Weights of a small segmentation model: activation silu, depths [7, 7].
Rows from block 6 of a small segmentation model, named by matrix and row number. Rows with one number belong to one neuron. Each number is 500 + 40 x the weight over its row's rms, rounded and kept within 0 to 999. All counts start at 0. Numbers have three digits each. After the name is the row's rms in percent of the matrix's.
Before each neuron's rows are labels from the 100 images, of 14848, where the neuron reaches its highest value: "responds to" is what is common among them; "peak on" is the class under the peak. Only what is clearly more common there than usual is listed. The data: drawn branching plants. In brackets: how many of the 100, against the usual share in percent.
# fc1: MLP up (model.blocks.6.mlp.fc1.weight, 288x96), inputs 0-47
# fc2: MLP down (model.blocks.6.mlp.fc2.weight, 96x288, transposed), outputs 0-47

responds to: autumn leaves (60 vs 16.6)
peak on: foliage (71 vs 8.8)
fc1.262 103:461511527439567513418501524533446492518506536473491489536517492509490530541484505409524507556547544491555393453528449517426457483532511451488538
fc2.262 091:526457492488539506517568484511594485544563517499469510482526501503491433516547469518462577491455467546523412495457505453458487592483442560473510

responds to: pink blossoms (42 vs 16.6)
peak on: foliage (56 vs 8.8)
fc1.260 098:507513553475525528524521455598432513480486490457458515531534462465487509470453506510485551474520484429502512539477481585393522524536434491467519
fc2.260 096:508567485542494479485548577458550529535494430556513476470462547474506472535521529506491524463532521512551519486491454509467497526494541515496499

responds to: green leaves (60 vs 16.5)
peak on: foliage (99 vs 8.8)
fc1.182 104:448451503494546459523545562448570479417514457494488527522479490547508462615533426608482503537477485541560510526473517499533496459467463501553528
fc2.182 112:515444564526573509545494478561537448467467473521488396515436462502511550448506600465534535448479533437506478534517507505426472505549548530469508

responds to: thick trunk (98 vs 32.5)
peak on: wood (100 vs 7.5)
fc1.261 101:556557463433520471486477511524535513457522491491390486487524496615561423515455432492470432410457436501479500454470499515526503555530521486489505
fc2.261 093:506517520494571442521529542501511460477538526506485412493458453470479436496531462539432507559438478520537465520577537474510536455481514489486423

responds to: thick trunk (62 vs 32.5)
peak on: wood (31 vs 7.5)
fc1.236 090:458485520405495537462477580527468494521543500534520503478522508529530576495542505488475533593446511458581477494540419533407540542466525491504511
fc2.236 086:455460472445489450552546445482548510592490528482492496536555541508525468435509515476490566508476443526465428469500443449417545476543459542498478

responds to: white flowers (67 vs 17.1); night (63 vs 20.6)
peak on: foliage (69 vs 8.8)
fc1.120 098:444535412535532503504485474483533463502498488484532503555451463514475522540491512496597500456471525519456515514471510427621555508507488555517430
fc2.120 096:458480511532561429463538541456384460493518546495379474514526507548396521470568467511538483499490503492549447491534476459500539495494492459503473

responds to: autumn leaves (56 vs 16.6); green leaves (39 vs 16.5)
peak on: foliage (99 vs 8.8)
fc1.206 091:515565458529449558497550589532525437492483482512538469493537407530476554474543439546461487473515518506458496500447507447474464522552513441530490
fc2.206 111:508509518538473502478469403532431488531568542495472493426457488511497487517479534467466506600517527561479511538596521477445505514533486540522466

responds to: two-way forks (71 vs 42.9); wide (44 vs 16.6)
peak on: wood (59 vs 7.5); foliage (28 vs 8.8)
fc1.165 095:409502545433510542554485507499547445533473531445483425526487457500578460566466520493569501553513469491487531533475467538481535471490535529481543
fc2.165 095:547532542467474468456445473454443496544475425499563523509495494538573504472565518530493553523477412485442530512441531487456574486499484504543503

responds to: wide (38 vs 16.6)
peak on: ground (86 vs 16.4)
fc1.150 089:470443531509542454463327461571464529524585485456516508523508520496472495506497490497496547500529534467573405489485455543498452473477549547523475
fc2.150 096:513437475547532511537538467526473504462513533498523486490481573500461502580575492489446533492585541491555423479494453455489442470459457465507473

responds to: autumn leaves (49 vs 16.6); wide (44 vs 16.6)
peak on: foliage (79 vs 8.8)
fc1.147 095:526575497500451440501548543487543521531513523559549523447498435541565451483429449482423492508475575455483487414535471509430520525496570464487479
fc2.147 098:565507520511509459499401508516522454541504606463393483470516468513560447471521467505458506495574512524522517492479472500484513454518405489567514

responds to: three-way forks (86 vs 57.1); thick trunk (68 vs 32.5); white flowers (55 vs 17.1)
peak on: foliage (61 vs 8.8); wood (35 vs 7.5)
fc1.9 084:529423426507552516489557469485498437539502483470426502483435466459507524529566496461537423499502457483544492553366533460542392526561504490569526
fc2.9 100:496493436450510468398516518521513511550426515579480415532466494519457472495548467571562437511549478500495555534527473451466452594456465466501426

responds to: wide (49 vs 16.6)
peak on: foliage (71 vs 8.8)
fc1.256 085:445516559449469520512495526455510498487548491495517560487513496578487501455548468516511481455490610503494533432481495495492515420510541441526449
fc2.256 096:495483530557449485450483546545481524440481545495488478539523510492495511548442540481565595564572549495483545460503447460540488475514467528518584

responds to: wide (41 vs 16.6); green leaves (40 vs 16.5); autumn leaves (36 vs 16.6)
peak on: foliage (72 vs 8.8)
fc1.22 095:518485550493461495503484501545497498488489567355480536484474479548481518593496459556468469509489504497538422473480480509550468523482474412490477
fc2.22 095:446517562504527464467576552487550489450533498597486464472521512592440399432476560474532470464477479533527436493509529494531491504472495527496461

responds to: green leaves (49 vs 16.5); wide (41 vs 16.6)
peak on: foliage (44 vs 8.8)
fc1.287 107:478515561539547417508380540459492492571557539472495505520461499533515461484471562499543455529532519474554543503490557521513476465488495519495499
fc2.287 079:533468574517530537498531439459374459464528510493490532549574591510502500473501506511552524487483512481505529569511470511573515549481498502534540

responds to: thick trunk (62 vs 32.5)
peak on: wood (100 vs 7.5)
fc1.201 096:495534471523518498563466516506501477429546487539414515460498539542575457478477422508510451522491465551483467541678458558454477536503484467519473
fc2.201 096:524471496442522541475536421458538537470446529523589558557513547484452423540501494588522517474483479492469482557475487540466488535463550524454515

responds to: white flowers (42 vs 17.1)
peak on: foliage (75 vs 8.8)
fc1.219 089:537482517477534591520501514446469518497502418483530504493454531516488568502503482485509505531488521536445523449430499532419429558506476511448541
fc2.219 097:535464448442549475450532509565545478493562544508473463522589453528460455552530470507455492537508475527475542426525537461514460543541522477497499

responds to: two-way forks (69 vs 42.9); white flowers (66 vs 17.1); wide (42 vs 16.6)
peak on: foliage (52 vs 8.8)
fc1.269 097:568478516420488452511524539476544502486451464547511493545520512520497519497494471521491553483453464484548468494535519527499555501441542488498507
fc2.269 089:507491478440557554498402522513464558515516497438455540449495492477453450520499507463443572475484518602490515544473490511446532531507484549619453

responds to: night (57 vs 20.6); green leaves (43 vs 16.5)
peak on: foliage (80 vs 8.8)
fc1.196 098:469510509511492444580463425543467465496479445447495490480535481423469540582539497468522432515450454552511434567458493540509484478491522436456546
fc2.196 094:528464524530541499552494587479462476561543506559461470466553494447479474492485485477441439468542479535566476591502432506486500539534467456558506

responds to: white flowers (83 vs 17.1)
peak on: foliage (100 vs 8.8)
fc1.252 102:546515481517464563489447478462554541531585496516455468466445492485502449583471473449525544512499509498500548527495504556537495451487536539507590
fc2.252 088:598459529489540469499502506520512465554484442508525541529532488450447547483489522459501483438538486529538532539507511497478517506482450503554559

responds to: two-way forks (71 vs 42.9)
peak on: wood (40 vs 7.5); ground (36 vs 16.4)
fc1.245 108:496541483508491567514471493490500530464539553520498511493445471550584485545511467514465525496462540493487517525533511469552425458451502515513474
fc2.245 078:536462507520566454484432532471464494499529528519455507518484482529531486460499548456412516521528532532473467561497477476585506510525548459471476

responds to: thick trunk (98 vs 32.5); night (43 vs 20.6); leaning left (38 vs 17.2)
peak on: wood (100 vs 7.5)
fc1.71 099:451427518470508526613500484537519511584496557536493485413534469551517502537474504469500490486549452395540526492500458512448582506483512511572523
fc2.71 112:549489465405492499533551458506489541499506468457541520497594441510513438502513504524453480530455509443526439443545503497509507514494540499472566

responds to: night (58 vs 20.6); wide (50 vs 16.6)
peak on: ground (43 vs 16.4); foliage (26 vs 8.8)
fc1.56 096:467528581496523494525485545505473453504460461414488537541512559433542489521537480451539453563500554525515596476452529528446458479508484547517532
fc2.56 091:510494583545448440534448450471449532467559454584503495464474427522498497422509498461502487508533496530525567556510512498468510488548530515514421

responds to: green leaves (56 vs 16.5)
peak on: foliage (56 vs 8.8); wood (36 vs 7.5)
fc1.92 110:475501445535501498483532471455456494585485468569451451501518566443580350440538537480548447519507515547509484448528485493520503558483505583450555
fc2.92 093:470526550423589499614481474501543492553467559454530532531457479481534453490444499526500527458488461497499482528445570457514436478473440501534471

responds to: night (47 vs 20.6)
peak on: foliage (34 vs 8.8); wood (27 vs 7.5)
fc1.60 099:517430468492508487620452528530525466497506471506494483481467498524511465549492517521516511549537509597477492527442624506595492493491519556564470
fc2.60 102:518526491451541519472483495505503522443478477515507570481504527461482535465576504418540580491471425407469486575507544549533451549503484518462439

responds to: wide (36 vs 16.6)
peak on: foliage (51 vs 8.8)
fc1.181 095:540526509463533506490418494537580471485479480534465468569471511559468505454505490638511476502455467526523420466450533484545492476529499510447569
fc2.181 093:500481438468506511488542510510568504464504459505515515462500450535440486544553456412507532550535481575511449456546486468496457508510533500533407

responds to: white flowers (46 vs 17.1)
peak on: ground (66 vs 16.4); foliage (33 vs 8.8)
fc1.226 088:526572529556456424507551500410536550450423465512526520438429560456482512537513471514554517480485451539517524501449451522607469533516500501473530
fc2.226 100:539461502521500575542563497522486500547516465505494486480449528424500492542485472550527520452455511533527504455604498503521407506533590511563536

responds to: thick trunk (78 vs 32.5)
peak on: ground (95 vs 16.4)
fc1.76 101:497520478507524564576476521546449552457592485378510537477504601450497484540515490470542502562590498455439514476467457445452474497504537490487485
fc2.76 115:460426485556449591486468439514520483466500526489558582473414504486511466561523526498565519493518493483514453525536519472496544513534468445512499

responds to: white flowers (53 vs 17.1); wide (41 vs 16.6)
peak on: foliage (29 vs 8.8)
fc1.160 087:535487427466517362531481518534526542467532504511478516524487501513509475468542482548542411491532486501579497482435472465577456527452490488514491
fc2.160 091:513511489481593520464557488447522461449571525507522466507428496438509499506468484484459513476451480535582548540589539489456482498523444563515447

responds to: pink blossoms (51 vs 16.6); night (49 vs 20.6); white flowers (43 vs 17.1); habit: wide (40 vs 16.6)
peak on: foliage (25 vs 8.8)
fc1.141 097:544477581520479472490505479484462494475573508470458498493490552546462460490503488506608569434404518478539466546461443485514538519544538510506526
fc2.141 090:568530587511481481500514560466472472495470457499558483558507450519502555471476585487537474601500492464496470537496461441505531477471508479496490

responds to: night (54 vs 20.6); green leaves (39 vs 16.5)
peak on: foliage (28 vs 8.8)
fc1.23 103:544553495546459469542519575482505493420560433496527414508477557348482476465533498460441407454462533509540476520520450565494451490472525496470552
fc2.23 085:507467465542455445499456491547504544445536504545474553516459436404459526559503558506455414542520437518457510516488524531496456472575466516559487

responds to: bare (37 vs 16.3)
peak on: foliage (45 vs 8.8); wood (38 vs 7.5)
fc1.162 100:442580434499497473517470482467497573535518490550491495469558542487580395474503541483488572429506456484470557544532516582427483541493518517499508
fc2.162 105:450496436508537492499454535476500497514495465481428511533541475501499494408461550541525519511543484540491516507522505540451458509535474441573572

responds to: white flowers (53 vs 17.1); pink blossoms (41 vs 16.6); wide (37 vs 16.6)
peak on: foliage (84 vs 8.8)
fc1.96 102:495465483477435439477472500464492472568504461494490522503499505541515513530472520545489518482541588453415536469448536523469499544470483529496457
fc2.96 109:532441511438509461496549547572529503487459524439561419486527455482445533514578574436454436522531513486491570501522500473501468442567495463437429

responds to: two-way forks (75 vs 42.9); bare (67 vs 16.3); wide (46 vs 16.6)
peak on: wood (40 vs 7.5)
fc1.205 095:469523557547461513542499522493431472526522486476553559431556461583474538482490480487523504523524447485472561469489561539461466540439535436493471
fc2.205 094:517462490619420483468514439471455538533490577497507464556522512523445439503510532487462521510536463477524533515463524452544539583517503499521513

responds to: white flowers (73 vs 17.1)
peak on: foliage (32 vs 8.8); wood (27 vs 7.5)
fc1.37 104:425452465508494505535475465524522514496497510459547489536501514531530528476618518505512508514539480522543485593430518510496498519447495519520463
fc2.37 090:529530546480525462509542507551530491505524499484518480543550522485529526478441494514467467482484484494552512529417496528375518469463481514472486